A small image captioner, trained from scratch: encoder arch poolformer, encoder widths [48, 96, 192].
Rows from block 4 of the text decoder of a small image captioner, named by matrix and row number. Rows with one number belong to one neuron. Each number is 500 + 50 x the weight over its row's rms, rounded and kept within 0 to 999. All counts start at 0. Numbers have three digits each.
Before each neuron's rows are labels from the 100 texts, of 14848, where the neuron reaches its highest value: "tokens" is the input token at the peak. Only what is clearly more common there than usual is listed. The data: larger renderings of crowded toy scenes.
# fc1: MLP up (decoder.blocks.4.mlp.fc1.weight, 512x128), inputs 64-127
# fc2: MLP down (decoder.blocks.4.mlp.fc2.weight, 128x512, transposed), outputs 64-127

tokens: "green"; "purple"
fc1.30:580500500534500500525500500500565500530538580500500500415500563500500500550500500425396500500417500500500500535500593440423500500500500500500500500598500448500562500420442500591463500500603500
fc2.30:537500500559500500500568414420466500500500500420500553500561376562582422500500544500463624440542500433472500500437472454500500500500500566500425500402388500500464454500500404529561662536425500

tokens: "orange"; "glossy"; "white"; "and"
fc1.430:455500500500500432500500500446413500579500435500375543522500500429559429442500500387500500459374500436559500564500500540500500500613449500500500500500500425500434500500592500578500500550579500
fc2.430:587500500420529500500500548417419500500429500567500546500500500409367562500500447454500571459500500367500449610500500500500546500438547595500500399438576500500463500500500590500500500500500604

tokens: "checkered"; "dotted"; "blotchy"
fc1.162:500500500599407552500530554468500500500564624500540463407500500365562500500464554500568500500583500452500500500500500500428500500500500500585469500500500444429500500500500500500500525555577500
fc2.162:500500500572500574500441564500500500500500591500500500500500500500426500605500554455500500566574595500500500500532500500500441648457439413363576597500392500550535500500500500500500367555500500

tokens: "orange"; "checkered"; "yellow"; "blotchy"
fc1.253:563424465500500500500500500589500535550575455500500577500500500567500500440500540411500500500609500564500455594500500500431500500500500460500357500544500500500500575467419591500442500500564581
fc2.253:500500500500500562500573500500593521500500544500441564500500551500500532466500500500458500558500527500538442500500500450500547534461500500500500549386500575500500500500500500529436500500446500

tokens: "blotchy"; "purple"; "glossy"; "pink"
fc1.175:460500436569500500623500457431455437500500500500500552536594500541500500500500551566500500500559500571410500500500459500441500619500500524577500500500394415500500378500500421549444500533448445
fc2.175:500568500515455428500500431579500500457500500381406401500500470500451500500500500500428426459557500500500500500500500478500650357500453584500500500421406606586500500449456500542549500500500500

tokens: "to"; "black"; "brown"
fc1.5:500500500405500559500500558551500500579500457591500500455500500500538500461500569582561404500581500500500500546500500548500500414434543500454583500500559500500500439390500500500500500537500500
fc2.5:467500398449592432500455500500500500419446500500500500500500500500551500454500402500615500500588500500500550500500500548613500414466500488424590500545500500428500440630547500538500500562623531

tokens: "white"; "grey"; "purple"
fc1.503:500578500500500500440500388500500500527500500500500392500500576598500647531500564419584500554500574500500404500500418601500500500500500500447500418570500500537500500438431500500425539500378500
fc2.503:567545500500500500550500616563451500427500531415406525500586462500500373500524426482500500412421321545500500568436547542500500558569500564500500500500500620500500545500500456500500500500464559

tokens: "black"; "<end>"; "brown"
fc1.160:500440457500500584576547500500500500456500458500500423500500452399500500500500440500500461542500500549500441500550405500500447541458500500578500409500500545500449500500500591560582548457557500
fc2.160:500500500582500500552500374500500500390500500500500563500500500559445500500439500583549553500500500500500500500476500426500597500500500500560601431500437551500458437500500500428500385644602468

tokens: "teal"; "grey"; "white"; "black"
fc1.38:500450592452500500562566544415500605555398463563500500500500466352587500392365430545500547500444500500582500500632442500500500428500450555500500548500448500574568465440456500548568500500582500
fc2.38:500623429460500500500574615549592500500538500500500558500382500556460552500500500566500500401500500500406476500500500447500500500389500557500500500500526553500500412417525500425576500519574500

tokens: "teapot"; "snowman"; "mug"
fc1.99:500500500441500500416461500500555500500448500428443500370552500416500411500403500575444500500588565500500458500500500500569448424463500500500412500500500500559500568444500553538500605594500500
fc2.99:556431500456421436500500500585500500560414500410500500407558500615447500563500500500565568392446412594610500557500500500427500500500500455500455500500468530534558500542478389500500545500568460

tokens: "white"; "yellow"; "orange"; "pink"
fc1.373:556500500475422428543436500500500500500392562679440500500500500500456407540500536452455500533403500460500500563559500461500500409500500430566386367435500453543500500500460567500500500500627556
fc2.373:500475533500500566556500500454433550425500500500405500411431448500421500500583454500457500594549500464500500461536500616534500456500500612500500500500463515500515480427435500500555500500582431

tokens: "to"; "dumbbell"; "dog"; "trophy"
fc1.241:500500500500453500500500500436500500455542456500559500467500500500424500432500619500500500420500568500598500543500500619500500500500500500575500500540567500553623345500500538585560500550500500
fc2.241:500463591500500554456463400438559447557500500500536500600500500500554500530500560500500408500591500560500500500500500500460500486500500349441428500576500472451500500500500500500500420500500591

tokens: "checkered"; "blotchy"; "striped"
fc1.409:500398500500500593550500457471463500500500472550539500500500500429597500500455413500500500392500582500500566537459571392500500446500618554500500555500431548565557551500534531500553582369500500
fc2.409:371500500500399572513500500605500381358500613500476500521613566537500465500461595480500500500500442527500468500500500500531500500500433500537470500414402579592457500460500425500452500500443500

tokens: "ice"
fc1.395:541500453447500500547500500547635500500500500500462500449500550500500442611564500500544432500556500500500500455500411452500540500500500500444394500500390500603500539500500366431500500594500545
fc2.395:500476500565541500535500425419500587500500574455543451500500500557500450500541544500500500360500500500500500484528500500500500409587562500464454500500500523500598500500500562574562500500500500

tokens: "yellow"; "brown"; "glossy"
fc1.40:500400500425538500567500592500398500542500500589434500440467500500500500426625545466612500500500500452563500544456449551500581500442500500500500500500426500500539595426452430560447458452576500
fc2.40:500500500450500500457500465418579500500459417500500500500500555579500580500475432400500500500500570500467444500573536449389569500500566392428537459500599500500500436558584555455541429542532500

tokens: "black"; "purple"; "grey"; "pink"
fc1.509:540500436500500500500500564457540500470500556538500539500500500435500606453444394430582554588539500500568500500500541500500535542500500500500500500579500378547549500423500500500595557567500453
fc2.509:462594500500500368429585598500540500500500442500500500500500532352500444500500500500392500500432458500601500646500500500500500464500500500440541500500471590583445571464530500379500500500558559

tokens: "and"
fc1.222:500429500568551406500533541552410448500500449500500500549500500500443557460473588500412500500500550500500430448413500500500457500500547437500500500500457448580445441559642549418500559370500500
fc2.222:455500565500500445559500523537500433443500421500500562462551500500500412517500500500547540468451446658500500500500348500500500559412500556583500500500500602500500434500346500500447500500500500

tokens: "black"
fc1.174:500455500586500500462500500532445439539431500575500438500500500418426461449416433536589568544500586587500649477534500500500469588500605530401500589500500465570500533500500500500500610444451500
fc2.174:500525500389500500533560500500500500628500500614531500500500454500469500500469442415401500601500500543480500407500500500500364500588500411465429463425410452418579500527500578500500539397500500

tokens: "purple"; "orange"; "pink"
fc1.481:500417569444582444500366500500500500500500500500449500500500566500583457500500500500464309500444500500429563447500500500500500500575500500500392441413455362385500500500594441500432500500500500
fc2.481:500500500547500500569558500409548565500537528500524500467548555500500482500500500500500500433500500574500500500400500500500579634500500500546500581500500500584429408500429384500576500436431372

tokens: "white"; "orange"; "grey"
fc1.489:444390500500500552500500500500500500500599418500443500552417500500606500500432411500500500500367628500533500500500500442500546566500500500500426555382453353547500500477500461500500500500500500
fc2.489:500500500538500454437316480572500453500500500500471451407532500500421500500500500363552500500449500542385443394500500551500500500569500519390500500500541609500560601500428609500500500526500561

tokens: "<end>"; "ice"; "to"
fc1.358:500500616500573459500457441500587434500500500476500500500606446550500500421500500500647500500500400500500500591625500500500447500500500500439459500621500631500500500500405451500462440500500500
fc2.358:500438586500435500596582500500564519500500500553596566500500425599551500458451578591500500577500500451570575407550469529500645500409550563415500555500500439500480465500500500500424500500500453

tokens: "ice"; "purple"; "matte"; "black"
fc1.47:570421500500532500549500386500500500500438556435545500411500549379500500463500576500559593500500500459500500529543500500500500500461500567500500475535500551472500423500424500550500535500500538
fc2.47:500500500500567488500500576454517466553500500500500619500500500500500500439500549570541550570500581500558500500500500598500500500500554500500500552500586376500500500500438447500571500581417448

tokens: "green"; "teal"
fc1.441:465422584569500500564417500500395500583460452548500500500577500500547617500500500552543500500500459500500500500424467544430500449500500571422549566500500500500500459500452602608500500500446500
fc2.441:500442545500500400545500500454500500500500397547500618551500500548432500595500447500568500554500500573461500500413500500411590409445549584500374448577600500443500500500585468467500447500465433

tokens: "green"; "house"; "purple"; "pink"
fc1.444:500500441537500500533500558556569500528500407570436423442563500552500500500411500457446500462500580447565500440564461500500500561500500551435561421500500500451548500500538538439500500500500560
fc2.444:547446500500500447500537420500500500591573559500593532500500500468500500500572500429500583500377452556500556500541521500462434541542340536460570500528500549500500455465455354500500473623390500

tokens: "ice"; "yellow"
fc1.120:500500461500585500567500500500570500500557465500500500500500608500549500500462500411500549500434500551500454500500500500558433500500500438431500500575551561563500500500500500500500500500500500
fc2.120:437500543529500500500500500500500500500500500438531570549417470576384540500536483570500468548500461472439500500553443560446535562363500576528470563450500500500457500500553483550464462500575500

tokens: "to"; "brown"; "orange"; "<end>"
fc1.473:443434479442500462588500500576611500500500523603466500500500500500454575500374460525546545550537500500500500540500500500426500532500500423442552549657467437539500587441500568555500574500583441
fc2.473:500500500466500580446417500500444425547455500500500551588500538667500547500564500566500500437548500469525467500428454500593500500534500373500438500500547500500448415552442440583559500500395500

tokens: "green"; "red"; "purple"; "blue"
fc1.476:500500411587468547500500458465500538546500500500500438470465500500541500461399500544537500500500468583446500500576500500531533500500638576557522453577544500535545500423373470500500533420602458
fc2.476:500500431426500500500500500500500500418500451395500533548618500500500448408500500500500592500500500403500559500377500553486386456500500500500430595557563456500438500430411500500458547500561461

tokens: "blue"; "to"
fc1.188:500554500500500500500500500545500500500437590459543571414544500500500577444500546500552500567500500500435610500500537538470376550500500500597399500500445351603437552500444433500500500500591500
fc2.188:432454500500500500500558500500446431500578500566500530500500500469464441438500542545425368431565461473500511500471464500500433500355606500500423583500601469500435500500500500500500500548609457

tokens: "green"; "an"; "black"; "red"
fc1.218:452500500563418500433500500454535441500584500500500431587500500463500500500500539500500442500500470558413500500500448500500544500450442500500444591500468424377436500500453388549539500463418500
fc2.218:555500500500460535539539539500453500500500562522500500395575500439467429500469480500500689581580500500500426579528500500571403500500464592500453535500426559557516553500530500437500438500599500

tokens: "a"
fc1.1:500500500465500571552500602500500467451500500500500500500451369593457500385449500500500500500547421500500500554461500455500541439500457500500589396500378543500554500500464456448500446458500416
fc2.1:500500417500500500566500403535500560500500500500459440500500500457500500568500500500500598463390500500500500532528465589568568413500500466405500571560638458500500446500561537449398500562422500

tokens: "yellow"; "green"; "blue"
fc1.471:579500448558440546535500500547535409500500500500431553500425561500500551500462426500500397428638577500500500543500461500500500441406528500500500420500500395575594457467500500500580500445448476
fc2.471:500561500420644532452500463566436500500500387388500500500418500500500500590500500500563566376500585415609500533408500500500486451550474573500463468500500610553500500500542500608500500500500595

tokens: "orange"; "red"; "grey"; "brown"
fc1.335:424500454570500552433567400616500500500422435447392500431547432500500408500456500549540409550500556500500433609538456500500500453500500438547528500500550461445397420575500574500580500500500500
fc2.335:411500457500548384568500500500546462539545597548461500500453385500434463569539500350500500500500500459500443500607500577527500500457500393500574500531500500500555500500500450445500425556500576

tokens: "orange"; "yellow"; "matte"
fc1.359:500578500500500500555500500436500430500537394500596417540500500500500500500555536402500500500588569467500500561546500462411554500437567420500454580500467434500500500500583500500434500500500430
fc2.359:438500593439444500500500500500500574452377500500500500500500426366500550500394537500500620388500500417541500535500500567500400500500500626563454367500500500500500538500442500500500500500500454

tokens: "bottle"; "trophy"; "truck"; "hammer"
fc1.117:500500474500644416542540533500500453500445500551500457500500500430383500500403456432561398445500500439500437559500433543557452591500586552500448452457552460500429500552438500471500610584500500
fc2.117:500447519562583621569477528500567481500454433500500592500500450500500484464500602388578440454500500500500477533357500558500441500594500546500500432500580437431565550500617467500500500576500500

tokens: "blue"; "pink"; "orange"
fc1.106:566560457500500467500550500500500500566414431627435500500500500450500539500500462464566500403500500555500500500500500577433441500550603500598500412403500416500403500538356599451462454443500639
fc2.106:469572500577500598500488434590500500544574500382599569597500500500500450500428500465526607559533500448500500500500500542545500556534335500573500500569500500439500588445500500500500474500540500

tokens: "purple"; "black"; "red"; "blue"
fc1.36:500500538500500585500500437537500500599570540500500500532500500500570500454457537500500500500558559543431553500543561500462554549500500500500500564500500446462467370554500500500500500388442399
fc2.36:463500500576477379535568610433500423434500532500576500467500591500500500547500449448472500500584500415500363381500500515500391453556437500500500542500580629562500460537500450580528574500582500

tokens: "yellow"; "green"; "white"
fc1.461:445571500500500500500500500548500548431571425500500582407458500447500455437500552593567455500393540500591500500529405578500500395500565500500424500581500500500546565349400556378500441403500422
fc2.461:500530377500500500500529461455374594406500566500553413559500409459500447500500500539574500500500500554426436500555500442500500500616448500380500500500500567500500582560545500569500500500500500

tokens: "white"; "yellow"; "teal"; "grey"
fc1.486:442453500589500500633449500467500500500363549500448441542570500500500551500500549448462500500500605544452482500467500548500500500500500406564544500500500500500500442455500475576500567541463500
fc2.486:500500592546482500407541585500500500459600465500559470500447380536620576569399546557500428500500500571576452460441500500531416500536500443500500521500500452500500401559500382450536561456428428

tokens: "<end>"; "lamp"
fc1.0:546460500500500531500415440454500500479500396500422578575500437500500500577500453548620500559559500500420500500500447432560442500500500500550412580438362500500500500460500500540500500500560500
fc2.0:437376500500500552629480500500500621500500524460500500538500444562558500500464443500554500532500500544420500500500456464500548536534500542500500650532532538500398500500468500579545500500448366

tokens: "teal"; "white"; "green"; "red"
fc1.70:500444500537500500612500500500500500564555600640500500566500500500500500440500500500446609500453535465543451500500500500500500429567641423442500500500542376554500425500500500452500562440500549
fc2.70:500500500500500595538339541428638500500561500444500500631500500355553500500542500500500500555500464445480420523500457500500500462500633500525453458463500500572421500500500604385555500446562500

tokens: "blue"; "boat"
fc1.264:500446500500500500571467500457409456455410500545500600558590500500450443500500541560500500551560438454500570500395500500500500500548500500434500500500434436500500500500552441584465588500500605
fc2.264:467425526588500500535500500459500500500500466500553440437413500538500500500379362500435500574500500563500500500601442500500500500423500548467471446380500500465500500500500581547548447500584500

tokens: "white"; "grey"; "<end>"; "teal"
fc1.490:500500500500500414539500446448500598500500468438440579416658500500549500500500500500500591500500434465367581578437500500377500562428500500500500500500561547554500431500547552500414457500621500
fc2.490:500500500486500445500500615534500500500467541500500500500500354500439470500569500500500534500465554388527534467500431500576469543500529547475500460414500500572417426420457560424468548500467394

tokens: "green"; "black"
fc1.3:500500570500559500500543500500453419458500500544416500500500461500551500555454586554586500500442447561420578551500500579548500552500450500581454476455500455468449500425500534551500500387500500
fc2.3:463500500500441500500406473500500557500437438500466500561500552408539462500464402561449500500561442435500458544500500551470500412400581500500473602446422500500553500500530500420633555500443500

tokens: "a"
fc1.226:500500460605594500500500416541500500427587500500500500500500500500556553552419500467423599500500500500500500500500426500438575500500500537581426547500500500500500374500500500440500583552563569
fc2.226:500425450500448500460559600383551500497413500464500540428458500500500540500533500534500451500428500500500500500558500500371500500370600500550531500500500500548545500457500557500523434439577462

tokens: "black"; "purple"; "striped"
fc1.428:558467592500438404500500500500541406542500500500547500500547547371500567454500500548369500500453411558500559575556586500500426557546500500500500500539500447566500540500556388500500500500400355
fc2.428:500553388500500583430603434595500500500500558500500541500523500500467539500561465434500500461430500562427417500500500558500540500500500607500435461500435403500500597456465500638500424535469553

tokens: "a"; "striped"; "checkered"
fc1.231:500500500539398547500500579526500471429500500500500410500548454585500500500439500468500397327500500562540569500413442500551446546500500500544500500588500524500500453591419601575566500500500461
fc2.231:442500500500500451500500560572500500581435471413500390474500439434448500500500500500500500451500500434500500624500500500551500606500474546421553410500500500500567437500616500500500522446500500

tokens: "ice"; "to"
fc1.379:500602454397435574500441500500500500533500447545500587530588469418500500381500589500559592543500547422452500415500442584500347500454500500500500551500500500568562414500500500500500500500500444
fc2.379:435476500500551584500500453500551444500500435542361500500410500463591500572500419569500567500500581500500526500500500500479470500500500470435458411500500540568450536426500500500500460413555500

tokens: "yellow"; "and"; "red"; "green"
fc1.331:534401569500453440500445558500457381564500500526500469500439455454500411460500584419500647548500449500599500573566500500424500428500500416418522500500435432500500435581500454467500500500500388
fc2.331:500500426500500405500500379445443500538474500500500593571585577448545630451500473500500575541604500500500400453500500500500500454500569453500500500458500560500436500546500500500525543500553553

tokens: "a"
fc1.360:500421449500500423428500500500500417608640500538500500550554567500546584500500596500500500422443618500579479436617500500447569500595562500500535563500500461536546500470500500428500500567462500
fc2.360:500638500500522500500552500500500500563500540397437500500500438500419444500447405500457500432450500500427500500550446500500593500500500543500500500500500607500500500555500500500500500500500456

tokens: "dotted"; "blotchy"; "striped"; "checkered"
fc1.168:554500500500540539464500500500457500500500591500500448558465651444614500597471500461500500400500500500500554500445388500434400500558461500389500500544500406500461444500500500416443592500540500
fc2.168:500500500452500424562594500500500500500500500500611500500500410462500543500458500500592500461538500500465611500500500500494569500558500595500396570500640450441529574638500565500500500500500500

tokens: "orange"; "blue"; "yellow"; "<end>"
fc1.209:412500588567500500621458411500603500597500500473538539540500500500678500414413463436500500570500500500448500500500545500500500500500500456448500572551450366500500439500500500393500500500500575
fc2.209:454500535500604500500413553500500440434500536500500372585500444376398392500473484407558581450366558536500500406500500566500540500500500500546530500500500551500436602429500500500500500500500500

tokens: "blotchy"; "brown"; "checkered"; "dotted"
fc1.189:570500500541500500500406500604453500584567531500442371500559584432500417539428500500500500500500500537500578431558468600448500500450500439500500500549500428460567526573390447500555500500500460
fc2.189:565564500500593519500526500500500500572500500500371615554500564525500500500422500576500426500600581500500408609500400474500500500500467500500558462537500500500500500442500539591500500500432500

tokens: "blue"; "black"; "grey"; "purple"
fc1.78:403405500580406500622500564500500560542500500462548442500500500462500551500441572500583429554500459500451555500606558552447500500500528448500500500500538500500418387500581445572389500500500500
fc2.78:617500500528500500406500500500500591453446500462500438579433394559500552582550500500536563464452500417580500449410556500500556554500436500500500500500570446500429500500500500429500500410413500

tokens: "yellow"; "blue"; "purple"; "to"
fc1.351:500500500418500500500500638446500500500500421445531500554583447457500454500500556573500500390548500547500466568436384544432500500625500500434432500500500500500560420450457500500523500500608551
fc2.351:500500454500500564557500500600500410372500545551444500544500555453453500500500575500421500431537500500548500500572454500562469500434454500500431500500555541447538575646456500500447550576440500

tokens: "a"
fc1.170:500581444538500544558500500500500412576439500544500544500586577500462500500500500500500500500612577550455453642608580415619500422453580500500500582500500500561580500573500613500500404500454574
fc2.170:500580566547500500500601500576500500500584500447569570416315500500500404564500569500500465459521500500472500500500500396416551581455500500535571594586538464467500500417553500436500561566537500

tokens: "ice"; "the"; "purple"; "white"
fc1.480:500500449550500531679433500551545433500500574551546547500582500500500391453528436500582500550446454459436500500441420500500427445432500500538592433500500500604568500500500500500455500500500442
fc2.480:500473500500500616429394533500436567500500500500436500544511472500467582540500445500578542551500630500550500500500406500625398439553463525487500500574452500546500500439500570448433500500500500

tokens: "teal"; "orange"
fc1.504:500500500500500500533500559564544500462551500557540408500562500500500500500429500500311447575417426500425456543500444549500563500554556470500541588500500500551447406500500500500449590500500564
fc2.504:500500500500500579425500500549500500500500500500500582500500592385322500443526500500500500500500403620500457421442500560445500500500430500500500500609444500500442500500545500500500442500500383

tokens: "<end>"; "red"; "brown"
fc1.67:458382500459500500500447430457500463553429438500443500500500608438500500500569588500500500500500500571418500558500469500474452500500423500500536500592500552408406443500500547564441585544500500
fc2.67:500500440500558537500456469476423552540500500437534500600544538500579500577525500443500527500595500540535500500500426500437500570500500461387500500500445500558500355460500500586500551548583406

tokens: "teal"; "<end>"
fc1.270:500500500568442500624500616415531389500500460471553500624540411500538615548500500439500500500422604500459500500500500500500547500450500500500500500534445550500541536500462444500500566604500500
fc2.270:500616543500500567500500500420500500500500537544512500539500500457500400535500553500500554468500415500500363500584672500426500547500500587527500433430500550500417590454447500500500500500500552

tokens: "dotted"; "orange"
fc1.411:419589500575413500500500459406500461648558500500433500586500558550531500500500500397500469500592500500409500500500500500500500587553500555500500500500500500500500608500450457500552593431500500
fc2.411:500500476597500574500412592531433474500542500594500570398468570643500528500463459460500553500378565500500500534467500527500500500500446526581500500414412533500500500500500500500500500461500395

tokens: "blue"; "grey"; "purple"; "white"
fc1.408:500568556500500398500576500386454530560435542500500500500578588500500430467420500500396500414500464500500500562585385551450464500574442500500557434445500500500500500500500412605430424542423500
fc2.408:500500500500500500408435600500568464500443500591500405582500500536583569553500500593581500500500500544500500530500458455558544427456585436500500557539533500500428415500438594500500500577500574

tokens: "black"; "red"; "purple"; "to"
fc1.20:500582436500500500500529420472544438500545500500500447551450559408558500500400558500500459500500500442551589581500500500556500567560500500542500500500500363460500453500500441500500500548536500
fc2.20:500500500500411500500500573397558500566500543500581417500596438500500377541547472427438398500500608500500500454563500539447500599500500445500413500500500443465500500468561500500500500434500500

tokens: "to"; "red"; "purple"; "blue"
fc1.230:500558500500558574563500500500548500456500500500500500500452500436500500500357456589581500562532500500577587500538456500500500549460500463387420500558500404455567500414541618500419500418566457
fc2.230:500444417500500420545559500500500571500500418500500500500472500635500540431526574535500500500463460500457500438500581500500549396595472500500449500500500466500500437466500386460665592500500500

tokens: "black"; "to"; "purple"
fc1.412:439500553421544558598633500414500500474500470500446500500560464500500500500500500500570427584561500500500500500500500500500388539436584422569431442580500500500500500500573500500500572459469500
fc2.412:433555393582500601500431425500449500500500479500423500557560574500500584464500500528500500529500500460500500542359500592500678413529500500462500500500591500456413451500500500426500500564460556

tokens: "yellow"; "white"; "orange"
fc1.462:427500565500500529500574500500601408546500390437500500451500548458471568549500500438500577455500500542500500581500500500427500461500564447500579438430416401581580552500500500500412500500500385
fc2.462:500500500500516591454500500429432500420551453500500500500500500500500500500407549429420500500500628460500500500418457544576500551605500500451560500500562400500596500500500500575590500500500527

tokens: "a"
fc1.251:553500500500569500443436500406500500500579500455554585500531558568500567436547500426500500433500421500500500626500500500462357560547500500500500500442500410500454564500441542500500500560429500
fc2.251:611463451414518500500572500500539500500459543447415500500500500427441500500500580500500560500490549440464464500552500455500500500500500500411470418387426500572500500564500563500500500401500500

tokens: "white"; "blue"; "grey"; "teal"
fc1.394:500560570500500500500427442500500500500500461500500569389500500500455579500427500500500443564390500500500500458442500594500565500432458500500445414445463426552560547439500500582456581462500535
fc2.394:544475500538570500473440459531554522500540500500583581500500500579557539476500500500460500567500500500579445581500370500463500500575419450539608500466437519404500500466462463526541427424500441

tokens: "yellow"; "black"; "brown"
fc1.477:453408500500500446543500500533500557557500432465500451500500500500500406541500581471433500500559560445500500549471609500425500413405631590500500533500403574546500571500606617547408500409559500
fc2.477:557500500570500439500549500436594500405439500535438500547540564472447500500500455459486500500452500384630500512423500500500434500540500500500500558457481574500475500590430421467500500446542629

tokens: "bottle"; "robot"; "hammer"; "mug"
fc1.459:548398500500500500500500500552458451500457467500500399572535500618500500500500566441500573500571500500407392420500500537567500469500453428453500552577433455545462500571500500500595500500576543
fc2.459:530500538427572500539417500563500462401500556500518500500437482500500500471454472444500500500500500500552402581549500500538434554500500662500500500422564583500410611500500500528402638446500578

tokens: "checkered"; "dotted"; "to"; "of"
fc1.8:551500500585537422606578500438500448500500547500461464500500540464500500445459500500446386402454500500500441450559562500560444500430500350500549453444464412500500500500500554453426573500500500
fc2.8:500429542538500500436406500575392500500561500431561574500500483500500500500500585452559410500438349551500585500500470467500567500570500544500581542500500420500471500500500411567500500535500500

tokens: "checkered"; "striped"; "blue"; "dotted"
fc1.220:500500500500500398500427468422500500582468500500442408466557629572500536500500431500500500500550500500416453597408500500500500450529500500422500530441462553648534500439500654500447500548404560
fc2.220:500500500500500500451500637458533500428500500564425500547500594427500500434550500588500438500500500500500500465500454429500500500423618500548581531500500598500500429528418423500500500425567561

tokens: "purple"; "chair"; "blue"
fc1.60:500376500595500500545409542500424500445500554500536500500500500500551500543416441444443541500500500500500572547500500590500500578443557559438553559500500365500500424500500571500541660500500500
fc2.60:500500613435500500590475572500500455500473500561500549500500553500500500468500500500500500576558549588529631500433576500454500500455552500450500500559500579368500464450597500578500535557521446

tokens: "black"; "purple"; "red"; "brown"
fc1.11:500440468560500609500500500500500500537500451500532500500464500500500450419389563500500500500557544500427405500500500500304500566604536540435437500500565444453500500500500500500547557421568476
fc2.11:500542500500500449553565544500555402533500500474500500586587442593500500566609531500535540500500500560500500500500456500559435500500456597593500500453526500470500500432345500574500572618413500

tokens: "bottle"; "pine"; "mushroom"
fc1.46:458531500500500500500500500500500500500449471546561500352569500548500500500409437444500500443500500535540500500451536541500454500378500596541500500500448500561452596527565548500538500596500452
fc2.46:500598500500535540449500500551577593500449500500380578500500500500572402500500453358575567481500500500500500526500500551544500500500500468500587500471500585500500655500500472539500427500500481

tokens: "white"; "yellow"; "to"; "of"
fc1.217:500549591500538500465500537433562451539441421544401500500500500550550544441569500556322439500432500438604500500500500546621434462500500412458406406500429500544500500545500428500500500453577440
fc2.217:441547500500608388438531500500440500451542470463500456500474500500364437500400586560500500500545500610381583606500456500500500500548528552459500576500461449429500500552500500500526643500552500

tokens: "checkered"; "striped"; "blotchy"; "glossy"
fc1.104:500556500593500458580500500443500500379500637532500430500500500500413427500456500500460500433500545612585425566500500625445416449562558655443500500500458500500500532551555425500500556500500446
fc2.104:473500500500500500473500500500500500626500514500364500471453500500540500467556487616443500632500500500354530545613500299500500522394500500500446417456500462500500500500500500500461500578483550

tokens: "ice"; "left"; "<end>"; "glossy"
fc1.422:564500594545538500549444500535566500541500500500456557415604470500460461500500575500576500598500554448534500500500456466419500500500500500500500500500393555500500449568500437561500500500500437
fc2.422:588421500437454500538544600539429500500393448500406460433530455500399500561554500500530500500450463500500500561443500533500500500440500500402590500462500584568531500500426537613571500567500411